From a checkpoint of a small CTC audio transcriber.
Training: muon at rate 0.0074, batches of 64.
Rows from block 9 of a small CTC audio transcriber, named by matrix and row number. Rows with one number within an expert belong to one neuron, the router's apart. Each number is 128 + 24 x the weight over its row's rms, rounded and kept within 0 to 255. All counts start at 0. Numbers have three digits each.
After each expert's rows are labels from the 100 clips, of 14976, where the router gives the expert most weight on average: "lies over" is the class under the peak. Only what is clearly more common there than usual is listed. The data: strings of digits, spoken by a formant synthesiser in many voices. In brackets: how many of the 100, against the usual share in percent.
# router: router (model.blocks.9.mlp.router.weight, 64x256, trained with AdamW), inputs 64-127
# up: expert up (model.blocks.9.mlp.up, 64x64x256), inputs 64-127
# down: expert down (model.blocks.9.mlp.down, 64x256x64, transposed), outputs 64-127

# expert 28
router.28:146128087143138111125112162121123093116142155095152116113158116120107110070145151103136145150145133121126160131098137126110095112104133149126129138183130128168111097150147170138108153154135064
up.0:137129114127096091099135171136083102139128152097126152084149136092127088151085146115082155139130080100113126109159153175111085136055131118139115129134139134145131083129137148134108133163114120
down.0:187154112118142097161102164126134106142103123162117171131151118111135121147103161149132141102166133132137112176127149122114134129095097102122125144163153128108136128144096142114121092149108120
up.1:119141133116130140120126142139163115137115109159082115159126148119087127119099082182107135126138084160139098128102156144131160062166138152135126150164130051104118158124060132121104123126125109
down.1:097141100104138133081143134158144132130132101096192115163113089096125122116133129133123098090115107126129160135114112074138098165131146103131096127129114137109134168106148083203107136129129115
lies over: /aɪ/ (93 vs 5.7)

# expert 27
router.27:123103099157154137152123153096131101109116120122145115108098111115098108124158144128152113123150107123149159138123143103130073120110145098123124129133069129156116131114142158125129159086173086
up.0:097103113109145119123168129086184144102094141112126122151106138092134142160127105100112142158152112092112110149089140150117110147090126111109155049118150127175124109139112139121139135145106134
down.0:096160140105146141141122095091131128126123103129126129107146082149170114149149108128166112155113161135158109154127133128134151142146118133120121102165114152140128149080134136131183146089158127
up.1:145131134122106161122124153160154147164150105191092149131131098122138089104102121133143192107107122121168163132137164120148144102096120083130113055128153132053144100191152138141117148144154123
down.1:126115176138131130104120120138104109145164138147089124110103114137180149098107133126123154085124156134141089125125138089109143127147103115115093109141108143123139199135179138132126119119137097
lies over: /f/ (39 vs 2.5); /s/ (33 vs 3.8)

# expert 3
router.3:169132095138145124148095142125127103090152096073156132103119125110116104092156147103128145115147122142147149163108128124122101138080168122126140133128077099167128132137163191113131153166130112
up.0:127158117148136091138135122110123091068159094119145198176130113059136129141152097134127166136123121142118111153127121118109081113095148092141125103174116104100120145157161144151124146097118154
down.0:120083156192120161086145160113119153155094158138113100126108131150099130099110121129111128124116132096140175078139101097112121129104126132154107111135104190144161118128132079130147122102135169
up.1:128146150118124156153162162123120119130108137110118127145097127106109123145134160168156132117126120096137123117140123126117131131113085134107170131169176134141124146161140117132143087119157135
down.1:099164117127156123137122093135114093101080120149158149099145103136106158117136078130170089151138103098137127135074129170114148137161167124097112161160104135136140147071143198098153138117140120
lies over: /eɪ/ (52 vs 2.4)

# expert 33
router.33:161161130146141136133110141111111115131129124100114114115101102120127123118149142121154125119161148141113120132118138087132133091116166146113140112166106122176141085140140172112140133148165110
up.0:111117162115115089160136145123132093088112142194155115145142149116121142159155117102126122146126155140112174117133138123119103095137136096131138117124123089162141148154109108142136137104081145
down.0:112140120133152144144127168153101148111139134116164109101147147136119101147127148127158134131108095160155150182112155084158146121172120132107102120132110117120152077136108136139064139147168113
up.1:112111125148148140128155137163108160117138124133110146129108154151119134119122093113122146203083131159154167106148122151163104127152114178149125148115135113074123096122145106152105132143148132
down.1:133139136117190100157149134098132090153095123104118094109133172091128096084129111150162117127132136144111119143142097148127093178157092172150115144143089129083089129126098117152107138151138118
lies over: /t/ (41 vs 2.8)

# expert 15
router.15:130140137159114129152122171101139096076138118096104092108122128140117076130167144117154124093145112099159134169099133107143103088099138113131112129136123101164094122103143162148136136166143093
up.0:101170113184144113165100158108108116141119122127103133093097101143085105113156126145148156114116083144158141136101147111106112120132132170148090118148096103145119148141141121147137140115119125
down.0:109131111132112145083137189122123102137108122152157088118138165107127120140111160158113164180163095125113146134136153087099131120112113124162097138144126105127124112166112109147110179176127138
up.1:144113117113159106132130112152142144056151087142157172097116145124175148156145147081153120102112132109123120173109113132102108137138120106119109116106133146141119139118094138128149132142074121
down.1:116115145123109125121144129130120131110165100139149185065140138103153155106131129122144110097123059128122152162121173114134129121151128133113126133134157142120107121113116088094171118083093165
lies over: /s/ (25 vs 3.8)

# expert 61
router.61:101102077134139133163115139152141107144137113112091077108153130160097114087168105099144100125161140151142128115130133130121083089115158107139120163131080111174069099130161124126121178143175107
up.0:125118154144123126133127146132143110152122149140122118118110154143108065132097133084067116141143107117137131120113080183134139135126168154131145190160152114154142116107105147104118097138124143
down.0:125129170144161108167140108188131143118106132132164103105107130110160134110129087089131141112112129134119085107147141175142115153121123118133122104153130079132135131137128155177112127123158114
up.1:107129143124115098131109114119133102154114079134094111135123137112106153109130083148096125126124164109139154110133088117150080141161128118136158083117106133145110132104114115139093147102079163
down.1:103118111168153146156078125128159146126154126174150155143134144093118149118151123136111133128136141084114151134145155105117125099157139113132120086145151107136141168131140146108104086136105136
lies over: silence (98 vs 55.8)

# expert 40
router.40:138135099140157113142083155108100099105131129115112107096141128113106128088152153106133106140151153113147128143101162120106138120097152110138135133161083102123113111126127187106157156155169092
up.0:111193098156115121139087119093128121114102129136113156108106150090126137136164104163157169147118154131136154107125095103116104123123103191160094116109102151151131153110153116129110128185097151
down.0:122133111105129197106115139111100138146192099121102130108136110114133086122134099146141109100085089129132103150142151114078106157134145125127118119116111162137114081109166140154133173166135175
up.1:163129131088119154121129134111143146137109140128145104155107130163146147129141172090130114116095110085175151080139118117124132108154126074091144110132137150134094146156129173124142141142128125
down.1:116158149125129117189147120152152132134143127125145136109125118105123096139159119139138136166133102120133098123079094118147143143116150158100160125134113138131113133129173115098117131076116153
lies over: /f/ (25 vs 2.5)

# expert 44
router.44:156145120106130142133097153132114087119136134099145117089135100104109096114163159143139129102118105125133144135102135105106109104062144135079123163132124099141138140140154156155125144149132091
up.0:133157136107119183103097145132102111127137136087081104110127100174112153143185111155152139161105118141159112141106127143091153138160126151145059126078142155136183121146098143122152113134142134
down.0:132108113173135075154146141124110120120119142140149117185113145096140133099097130126126158116118180164154114140142128172086152120124134169129145134094127132093121161128108077087089191153139127
up.1:108126120147141161131084147127107138121120154117151119140118146138123093123116114106138106073151150132101151105091091130123129125136123161164154096138130154102121113120116153124148171104113099
down.1:130153124112141141128145123123107160141139126105192134130086133172112146161141155142123134142120114159127123110137133138096137147073104118092144144144127134156141084164147124139136128060145131
lies over: /ɪ/ (50 vs 3); /ɛ/ (44 vs 1.7)

# expert 58
router.58:097142105162127133130109155113129111121150110091103093113114121133083116113152148089174119154136131148114143098123144084112136104099130117130113141121093114171109106105131123130153152128145097
up.0:128146138152124113116156119120104135117115111120173166122103166105132128136120123102158134134123091104126106151087136156139125152141097137104144134146147132151119106168105139129140082159122148
down.0:127136110152162175168102118108154105106149109114109112166150097156137107104127103138146098100124166154153150129116121138175106099102129178137127149076134165173101154095115099130101125145125102
up.1:133105108117162143118070117146126125142148158143163172151141117169125091124125073131124154161127141122131113121090091144188131098153166142096132130138136158180113124161112110169107153140100146
down.1:123121144128117148121106146123154129120153122100157128148127137108132101165129156150125143169123079126090160182112134097112118111100120125116140123138114131080113148138103147153087089126122130
lies over: /n/ (38 vs 3.1)

# expert 32
router.32:116124116153119133137105132129122102122149118101101144117147090104135148093172121086139105107158112111142137117129138110103126116083157106115097150147083123143123125108169179140136179164149101
up.0:126145165112128143121092151080150073154134085130154106087134141126133156118134152172130127121124109162123143120075144112102094136132120145127085117120113147122094123129133110122051179113145127
down.0:125136122143126115140130122155104127107117146125068111136165097143115139120151095152155097132117108162165145161123108074113152125121126111152123126144090072112140109135111147151161124113136139
up.1:140128136135120145128091100132121095120100148125122085128104163128101100130167119110133167128152155111139130129138054176117145149151117112143174137117084103159119132112126102157091099133153111
down.1:085143144134174143129133110127130119148150088124095132148135128137162161077149147139094138135085125156137134141097150118102125135140120201099134111136124174113131128105119145110096110138130152
lies over: /ʌ/ (54 vs 1.7)

# expert 19
router.19:152126115146163149134146162133109102116122119075117115120145131164094131142154131127134101119132094118158165149126163108114088108132165162114129128150105103146104158116133167089124129134132098
up.0:090138122128131147097146102098158143157116148132109111112140135133124135128097137138096098158154122134103155113104115182103130133110146121145157123085136148157154119115150119140154125147128119
down.0:101047128113116166117093156123145112119145143127105141115105110107105133133120143127133141096156127098155195148142086140132148148116089132161116097110131103087142129163129159088125159125110141
up.1:121086131089086164115102090109146143125155164147133095102127126130118139126123158141106135066138131125090150141114136150131146174099102155114081155159152134163114112127165093117122155145092137
down.1:138130126167113178145094117100106096146151129111121104151099130166113154136120106097122119160123107164083161160106110139154125129131143128160108151120128119113104088169135087105137147108128150
lies over: /t/ (98 vs 2.8)

# expert 0
router.0:122113102146145145094096141131119107130135126068131136108140102120100119105165131118164114136153120119144160151073123098127114105148151094129098127151113120155125105104175160137166157144132071
up.0:146109148136121159119147188127101160127111107153139142119136123147171155156079133146111122156122113116126155115115099140089134171101135108117111118152121133112155133157184127135153123091148128
down.0:106156112134145109161120105118139083175148154133182143121145112137127124154130114141133119109112108197124119118123138140120123064126131149087158133094167155111121139100110138122137129105128119
up.1:115111137119113116067142148110138121145103164094147126138118131151105102130117089116115103124110139119160101132129101105155146091143093159132158184122140156111127105152120114099162082107101135
down.1:142148107130129096103168129131156171116114114137125130150118100094153152131117153146100164169118107165151113143134124143173132112140130110087126148116105175119149124109111131098109155113119124
lies over: /ɪ/ (40 vs 3)

# expert 5
router.5:142105100154145145141109173124105073099173143110160098080148118119121118115173139087142129120117126135151145124098133098126124147121126158110129145129090112157082127141153160149139153151125090
up.0:141143145120115140116105123161114144145137125125123136102088143123103125173136110146121122100111164117160157137108126114102108148097139143119128144112104086144144155113150126120122100157102138
down.0:121114108132129155124141170156090107107112117101111145131109131126148113133142177129088136161142144107146122121129085181112159090147116106097173137115107126147170127101144104120117136165135097
up.1:102086150103117112147099089151144149098119155147162109156105135110134158122096125103099146163101124133127170099124131128120103122163161140136160124085132150162127122113118133147133134051145121
down.1:125134154185086089139166104127130142145186128169134117125160138107127122119129146123098138120071137129104149133119097135100126123111146127129115119115109162151109159153102150147114106123099144
lies over: silence (98 vs 55.8)

# expert 37
router.37:115126097191140140177137165077122069104134116107140076120144137160103073100118141076114142100116128136150160121127142100141127105087131156151108121130114139153101124137128136148093120127117106
up.0:141142117120133153145144134153138094170130101132086094135134121118108143148143156094123180119098084130116128150101117191106138134104141171121101112101127142113133104143102142128141146179133103
down.0:135135157129147093141126170173138096128114139136120106118096145085138142152138142129109145149129145110082120159111145168088121168103089122158117145134125125130117176105141114105143054134144128
up.1:096140167150115112130168119120158125167152143116117106109113167119133144111138100118146127194103089110143138113130078140112122152116135114129156163091136131105145099143147120100144099124155119
down.1:133109128117101129148144159105132111167123156082105155077115109081153146147165096088151137156120139113106121115087190150112120135085176120111135136137149108166144174105163097181108086162139116
lies over: /n/ (56 vs 3.1)

# expert 18
router.18:132108123160167111147074141145138092133128130097164115113151099156093110110155125133174103131145140134128152128135158091137105111097136121119113130157134151164108146095138167129126118159184097
up.0:129140163122144116100126106135117132111158141147168131133153115136110126155135124123133122145088098132133107133124117087145132117118133117100139136123139147115124108130138130113166167137105177
down.0:163130110132095130067097113135106135176116119082137125115147140152137100166070125130164122081129100076109124178131154149108112144120140091125137160154131102159081124084152100116102146148129104
up.1:119110131140108161176111155129119151100139112147133096146120126144140147131112165107123146129161105149134150156164103112180070140126107127156085129128125095129095108144118128133119131110150142
down.1:091137139112160116140143156141123114097130095107116118081123117141139095147109133122146108076093121085121128162117100132134136123138145124074122150157149136099095153190122136141128115140149125
lies over: /ɛ/ (48 vs 1.7); /t/ (33 vs 2.8)

# expert 36
router.36:121096116170134113171122153140084111118138112108119105084121084159122125101152138114161102122110123114127132149127122124127118115103181137118133155174109141158127109138155174123171142148188113
up.0:101127115143133110138135099138119094134144131143153142157133089174136116122118123170132148141154152121122111133125061108141138144136113095125141105096145156107096130158113167139090156181108162
down.0:125143133135103098091170139081135127164128159144113098116128125160156112132124109106138127172177128107145120106129092137103130077183138146112156117166077121146123126086098126135137122117119107
up.1:111133110108131140135157127067122077161111109175122104137129116094125126141154132155089110102129124127113093114078119137059137152158130110116140113153118132153121155150105154145105099180134144
down.1:134127141122138088145118124130121116134172119131152119165125155158138109149134154108056108140119135161070151157123142091132104123105139118095118145134127140099078135135099114148132139123173197
lies over: /ʌ/ (100 vs 1.7)